Rows from block 3 of the text encoder of a small contrastive audio-text model, named by matrix and row number. Rows with one number belong to one neuron. Each number is 128 + 32 x the weight over its row's rms, rounded and kept within 0 to 255. All counts start at 0. Numbers have three digits each. After the name is the row's rms in percent of the matrix's.
After each neuron's rows are labels from the 100 texts, of 14976, where the neuron reaches its highest value: "fires on" is the input token at the peak. Only what is clearly more common there than usual is listed. The data: single notes of 20 synthesised instruments. In brackets: how many of the 100.
# fc1: MLP up (text_encoder.blocks.3.mlp.fc1.weight, 768x256), inputs 172-255
# fc2: MLP down (text_encoder.blocks.3.mlp.fc2.weight, 256x768, transposed), outputs 172-255

fc1.387 172:128153126069075137101116117132149137122111112115077108143129105124132141132121144093157156061159162150133149183120140074185121130129133130136136173124195186123081149159148130139116120115043138107092149123088163115128139095114085102085093118151124131182
fc2.387 160:092161118115147147123095089145157127107136165140146148039164084191085132144139072167140143116068135163156152160159148127194104061131153143108149172148092144128150148123077191168146126120078145074119149098148119124143120129090110078111082163133144106091
fires on: "<end>" (91); "with" (9)

fc1.507 097:153144165090158141136157148154092127056135101133098158133071131127173174110121125107121123111135073120107166080135132054141103130112115122132119167158129090089111186172126119110159109107115131127106143111146124061126107121102172103155134130097104177165
fc2.507 112:067103113122103078110153179115113155133099117151130091139115150126122104109165134101053058110153076146135106128111122196070126159097124129149076150103147091158110121140139149072093123118121121090101126160142127255144122138102121101153099073115087114097
fires on: "g" (100)

fc1.499 217:128052134110103120163141095151093041205076148094162143146140201162146085117153071104099136069185119120114136111066101105129129119106115115124157103136119087166128173144134101115131139121071150148113139176178172105153130146138146145080112102090104104141
fc2.499 170:128071129090104106140081083153146078204099209089176143132162165105129099099097141106140132133085122112119132148114148092137131162093115077116195119139167080128137139166134147081102143119149115164143122126165176150100126141168101132114118130088109088102
fires on: "g" (100)

fc1.368 108:110164074136111123096105077137144109157173058117120142187139096123146161126101138133102109094174117129111149101097123140198086110149104162119099121067119148086146117050156169144105116172218148069134092162113142112175126111065060094062157107112062098155
fc2.368 143:135058170112098133117134154097195141116079079106122120165073110126077121112133139088077142160120154157109115169149120080106151117179133073165141153108125105120093105139169123134116130110105174163091126151152141080090119145090102138115086088140078156114
fires on: "hum" (100)

fc1.251 104:153136148126159070135130077074181094130166183157061142146136145086138094125095110112196197142152129156109072154117136157097120110115156140119102109123089128076148050110095171111158114113083090090149061166155099108102154166162167184119126125137104182152
fc2.251 100:144157145132169190128152201079173142100085130124194148120077163122144149163146187186180131115157118155184168139090142121120143166155095151152146103126101104143183097106177126158114180120120136137129124117161167146102119125179139088195205112120176118143
fires on: "flute" (99)

fc1.672 145:170112055202128132144112164122153090151202158141095127113129114094100168045140096122155088151167096106094082144160122152091036162199108098168145150117079156173093199085102137138131112122137155154118122103139119112108110126141132161125131149162131144111
fc2.672 146:049161138142129127107155128144123155147052062152183142137111127139097150140093110174061134194192155128148134094172131136154131131081177113120086141111132101110131110211137117157155113113087109150094114147153115135108138180148142140134120070198066139125
fires on: "like" (57); "<end>" (27); "with" (16)

fc1.125 126:128125074113117198088183123106122064156153142120108144153116142083117075102124136115138085088129101156130186086110105119107122125099143089124164135154114111111129155103117121084146100150105145129118102198159138100104148121132131125119138093102135144108
fc2.125 116:077099136142130129137113126130115189150124143146199114152136162098161235103060135076126157086080132128107130110166110168102125118095102119028075103128194107106099131130175142143126160112101126074111110126149132156169095161115134126098141110107093154207
fires on: "g" (100)

fc1.334 149:076102132133154103154177163091191071111153106170138119077138139093137112171153098104100104081156124177170096120174081114119152118100067144132124156169060141071152154098144139086128190119161158128134153088131097082140174117114196092063152092118144185178
fc2.334 144:155142137178142119146099116122133179180133131145119099128152111161033119166152163148137117102116118172120136122129218126177194096149205131115155175113119136126094160117114158219176096142152136126130109172107123138096108138075073145067092112141132127112
fires on: "like" (91)

fc1.371 197:096131114138096144151085098164094082091166117166094132120134143168136140182135134152135139106107130078137196118098135135139102115113147104109094109196107117171096178136105126082097185100091120166139154105144114114124102126118092127167077084108104121149
fc2.371 172:156123139116065179124080165144080141052157083117101143091177120090170119092162102140133097147132092110099209126144139161127102168187141126104184137185186160134098131133089129124095187112137178114152179087164111142149177117066118100071097158132110155152
fires on: "like" (62); "<end>" (38)

fc1.453 149:130102132148096143107124114135095117133194176139074098152145154117164163072114168106170131140101157118105165165130075187113126106097036090133139132089168147113108155071119158145167080174087103173129146100156101140109123053099136149114164082110065152153
fc2.453 140:158110115103129183133084163178085124099159085131117162134184153085136132074182132135142187133134103158138089200129106141161119113119134143155141128129166161111101110145124097133107133142127158076179169091165057145124145128115079179141158135075086121083
fires on: "<end>" (79); "with" (14)

fc1.366 156:113116119145119118075168166154124119103146087142108101104198117197113100132166123065166133097119166170120136102121132112102114114150128155132113138075146100111123195118177172177113112148120052121092179164134112094142136138117189055136120122167131132149
fc2.366 161:137155128127185134119166164117134169114146131128181146157208126136063146135108170109144118214121145175145094097196135155169097162105169130122109154134144115110157117173125124138139122137166180115106089131169157124136106115094101197119141158178116115155
fires on: "muffled" (91)

fc1.494 080:128220105108164149066050171103153109133144056142083145151128183165105122082078110104154156151113089087126124154116105157117117177142149114076146068127106163082129105112164133151132128110127113071117101143137118103133099124125178158084116128143210144152
fc2.494 081:144107085128157083084103150100168160094145114104099109167184094106172120119146147107125121168144152129126090098135109140162161116149150159175110155164101148121111141127143103130148101152171118142124192152117081091141087127137105076127139127103122082114
fires on: "<end>" (85)

fc1.665 101:107033114162174073134082135091123093125146042097130096159129158117090094154119110143134150163089150178160111111090115078169099126129139122144084155156118168102131116063135077139144063059189131138129089093108082119137096087101080106139077141138129091108
fc2.665 107:118122111151064173148129139113183146148127151157115125166131084129136116115110158105123073100120117095102083111184105141089100139078168163159126108103190183156150184153134143165063099128150080127117158097112120103115137124138163156151112139163079113161
fires on: "pink" (100)

fc1.179 079:100088171095126095073125185145154113102066132091141185182091122124150140169140096158112089112140179123069149167110125170136073104136127120128131102151132163160110136169126152144140116136143106124105168132103154094131163118119144116095128131151091145143
fc2.179 112:203151160115191196120114088104084122146166116137195121122116107105084101117166150128150182159126099122103143136117095137091111230175089106144136149121137210097106068193141105168101085157111116126158136156078097094126157162155147153140190089100118113168
fires on: "g" (100)

fc1.19 124:109092159127105108143101119103139145130133081107154114061135127092145123166096096113179089105128115113165130072113081121113120112102090105106140154180130122092109169143156182097182101174095135186116214060176096050090150126135091162122127113099116085139
fc2.19 110:146186178211121062114110159077141137116123048124104129164124112141062156138125095115124158095110093114132168059144105121136149166145165088145151122116147140124143162111090124162119145085108096099170089140132136167151099163115143104117186106085181095143
fires on: "hum" (84); "<end>" (16)

fc1.447 091:115125153102154062143116079072141103148133175044144180139081169116127182075111118114130111154125109151205139134150153130176130184090126115157172076091087114111121136049097121182143081094127147121144113212090154172135120106158161122107114160081097167125
fc2.447 108:126123120146165135132116092161104152062207182135142127132175151110146110090132138134130155109098145123148131150109095080175096110102149143155134158145126116153092140160197158087128111129118151150104128106128118188192095142139134088162158151094179097135
fires on: "muffled" (100)

fc1.257 086:083136169118074175097091124112125153126115134107116136122141075106104151118104132138196153127116092112195125093130145130165171183074072126175146141129174140085146120058134083138158078126113146093147137150100126130125110132138134129115151091112108164119
fc2.257 091:072102103127165088097126090163105101138146104153148133135101101145126081092123130185101166057079170135120139123095085150103090109109081126170144122217116141142091100123116140143094116114147165128060091144119077112199068052072101102124082133152168138161
fires on: "muffled" (100)

fc1.254 117:107128075096063122121167124086181073081106101152154129140178089150138122117067126097129164156152149085042131101119110128160135160147057078120118141159095129113094144134091078201175150169168153075148128102157146110095161193163075180123180083128150106181
fc2.254 107:150178114113174161149101086084085171119144184125166123160132104076153121128132204193117141125178156132146137119160164140075099150044092156102127128116137139091184138152125174113108133147123125097120124173166097142144080182129145126121135119128121139172
fires on: "like" (67); "<end>" (33)

fc1.532 080:151130111120165080118091102149141112134075123091091076149131075111149129107118107106142202109141095165130098097118151154151077192177148144106092152102103117050077193108076134136113153079153133102119182129082152120109145119124100162176122098123105103150
fc2.532 095:111130153137132133140102125108129111116169193136131166103132153166135110142159134175202158126177098128132116101152113136064116044079101124110124143078092085122150125106058181201123080149134068120103144113152185166123162113164201061079134150066070177151
fires on: "muffled" (100)

fc1.696 124:157106128161129095107089104145116071119160130103116169146145124123154129158119153183132056156128132138092134119164123113196141125116153120155097097164132145175149152137189151147046053147163122155123132152151077111111104104115101158177099100106062121090
fc2.696 106:101124172144133149126118190083141130129162106157176124122164156150094125135092095138134082139144094136121199127135131118120111181139145165083146139107094124143134105124120158193130112094119127118168088143118143098102124084147157113121176110163099194178
fires on: "hum" (75); "<end>" (25)

fc1.263 124:180111116136161104070130094118087157156131113129171120123121129133095160085050140115120127150103126166107107124136107158138137168164126154183110072115146116168162103184147111117108164111153148133136170128159142088153081109180195136155114053167156091160
fc2.263 105:140163079116147133114175139148148155155116126116126212121127105114126107124122147119151117168147140093139131100172155093072139043152094112119108233112173102128157125143135105127133136093108166153082117129103110121125128165165152101118111108112081109124
fires on: "<end>" (99)

fc1.625 132:123124241142144128131115110123093110133134151146131151169102063168145105088143132163077102175131148099134141161134090135157103144104085141136084129089123188107141188129141150103082064155151118176167177165114117095112091145149146078111098170124116117118
fc2.625 123:124060101141109150115181175158122138128117039094138112058169116108130095152113148123149109110130163117108121088182186137134127101198147107128144179125172124124082138148140114092201154149065168099071175155128150142192138169129119101136107100135148118163
fires on: "muffled" (94)

fc1.436 235:117045125149148085154098133096144104136147104081098077107109170091106129149162103122144130120089161101138152092110083093122133170111113157167113140138122158178139139121139122135154107120134083127100127106132127100101113138102113135174131198184094112141
fc2.436 159:128129129175131129110126145081148111116089082141130150120146145115139130124115088184138134146078119161100116100142114094115095129097119143193132117114137173206121150159100100121114092181132101100122125090145082150124166117109122132107123101223105142093
fires on: "pink" (100)

fc1.361 149:116119119147107153159096105120100143103137070126051079136143133178155089163152131092134112160126090158118169145118105103098092139178133112111089097150182114155150133166093109142095174129109097151121131084184146182139123161117143103161092096141151112155
fc2.361 127:122155121141064117177151114154096147051140127122124155068112135080116090132128113104126155115114082146125205166081113142113102085109103106153162135106117143097096139104133147130091159124111130085162142100195130106124150161149121086063082118148128048131
fires on: "like" (47); "<end>" (36); "with" (9); "mains" (8)

fc1.248 152:129117149144039128141132147077120107077118107100137165120132045102104127174106140168135115136107133132154114068144126133143166117135121143093103120128100170161107191152116194129122152118100143131118146137147142202160153180109135125102131153114127124143
fc2.248 126:124149116124100150130138200112152132114052121146100102181149071155122113157125161135198147135137150187172124169151170121114163074099103113171143162138137163143157050151139098147111088159146175097091129118209074139141064195102138161140127131119084133130
fires on: "like" (62); "<end>" (34)

fc1.493 127:165137114121155159102099103132128090071099121154098103147155094153164158096143138172098124130140121122170138125078138129118125112204111093079093081099123173036166171123142174127141114124162120165076147106164111205156139091138155203047162115127126180092
fc2.493 157:165136076115151119092162188160085125112142149184160154106133167086103067139082128088129158163061127139141140163182162131114123084113084115106155136125081072136145130136125181135075146166134065076164127157111102037113141141149156149132139161145172119173
fires on: "flute" (100)

fc1.330 147:105159081169161111091184111110089082154144109135153143173145100097151179165064168075162142159131105141098113104119117069102110156137128153113161158077096160125143099118126126099186107143159106094155123176110116149114193150155106115186147093097104128109
fc2.330 130:112132087118190093111114151120125121116179183105167178128147109114141064146092085144143151141196156111108180155131120121119110080098092141076083146138206144159074116073167211179085140142147107093186147181139051139087147122167161085118171166136095136065
fires on: "<end>" (71); "like" (29)

fc1.314 074:113107104090143182068143129151100175195113148169083183090136074149124062094098125159105142166076140130079093132143148136122068122163146089143147081051143116110087156108149176102108134099140172138141153093145160099170145091088120208166155142139133118152
fc2.314 088:146133138152090106156176136148151093073108084128164152137095141112144091105127101118173110088121146116132132155096112084095107072093123094193121148118118146063164144124115101091079129131100137141082163139143131107148117093116137077105108075183097141120
fires on: "muffled" (100)

fc1.356 137:147139131097107169107125143154173141103134098138135176116149167088126176150136125108107194099124142185123148202145159125133115116162168134123130137140183128090129151068133109171131145146100124138097088125090152103138168156109092114165095150125109123146
fc2.356 138:093201092192072172168122118179132154093131148178137098077133110114058170083135149140163112115158143160112125135094110134164162125118102090149166133193144093064134160143130174126167070147182172113132136148133156168148064128061079077121131142119108112130
fires on: "<end>" (50); "with" (34); "room" (16)

fc1.650 093:118116145117117074139182146139147130128115181138101130099163164174175096086109171101142173164042126140139146107133123136121119134165153161124146141152172141091079128077180124174155126174084150132085121127120061120091127120111164111108122070080103188086
fc2.650 094:160092114155048150107137128104129154133172131134101161124101102057165164139163121083099099109139172127090092086100165131123116133057114121075143142146099158096130143118097143156136096101103117101099174173119084124117095147152098121111062115141118104157
fires on: "pink" (96)

fc1.10 122:129120177126156089097162083120141080150179144107098125147094133144168159144123120163115099099100108152066112207151177111102102106138073063131167114101111104139094121051135101101169061139076121214131105167098143094136163104057149150151147141144066169114
fc2.10 109:129126101108133137103172185093116130121152124080160128101139109086132129046134162192148159151128140108137143093117141087106094155201121136164152060171118161073129139114155097148099163168162088177133118137129137109120111131129095146111138178107167123178
fires on: "hum" (100)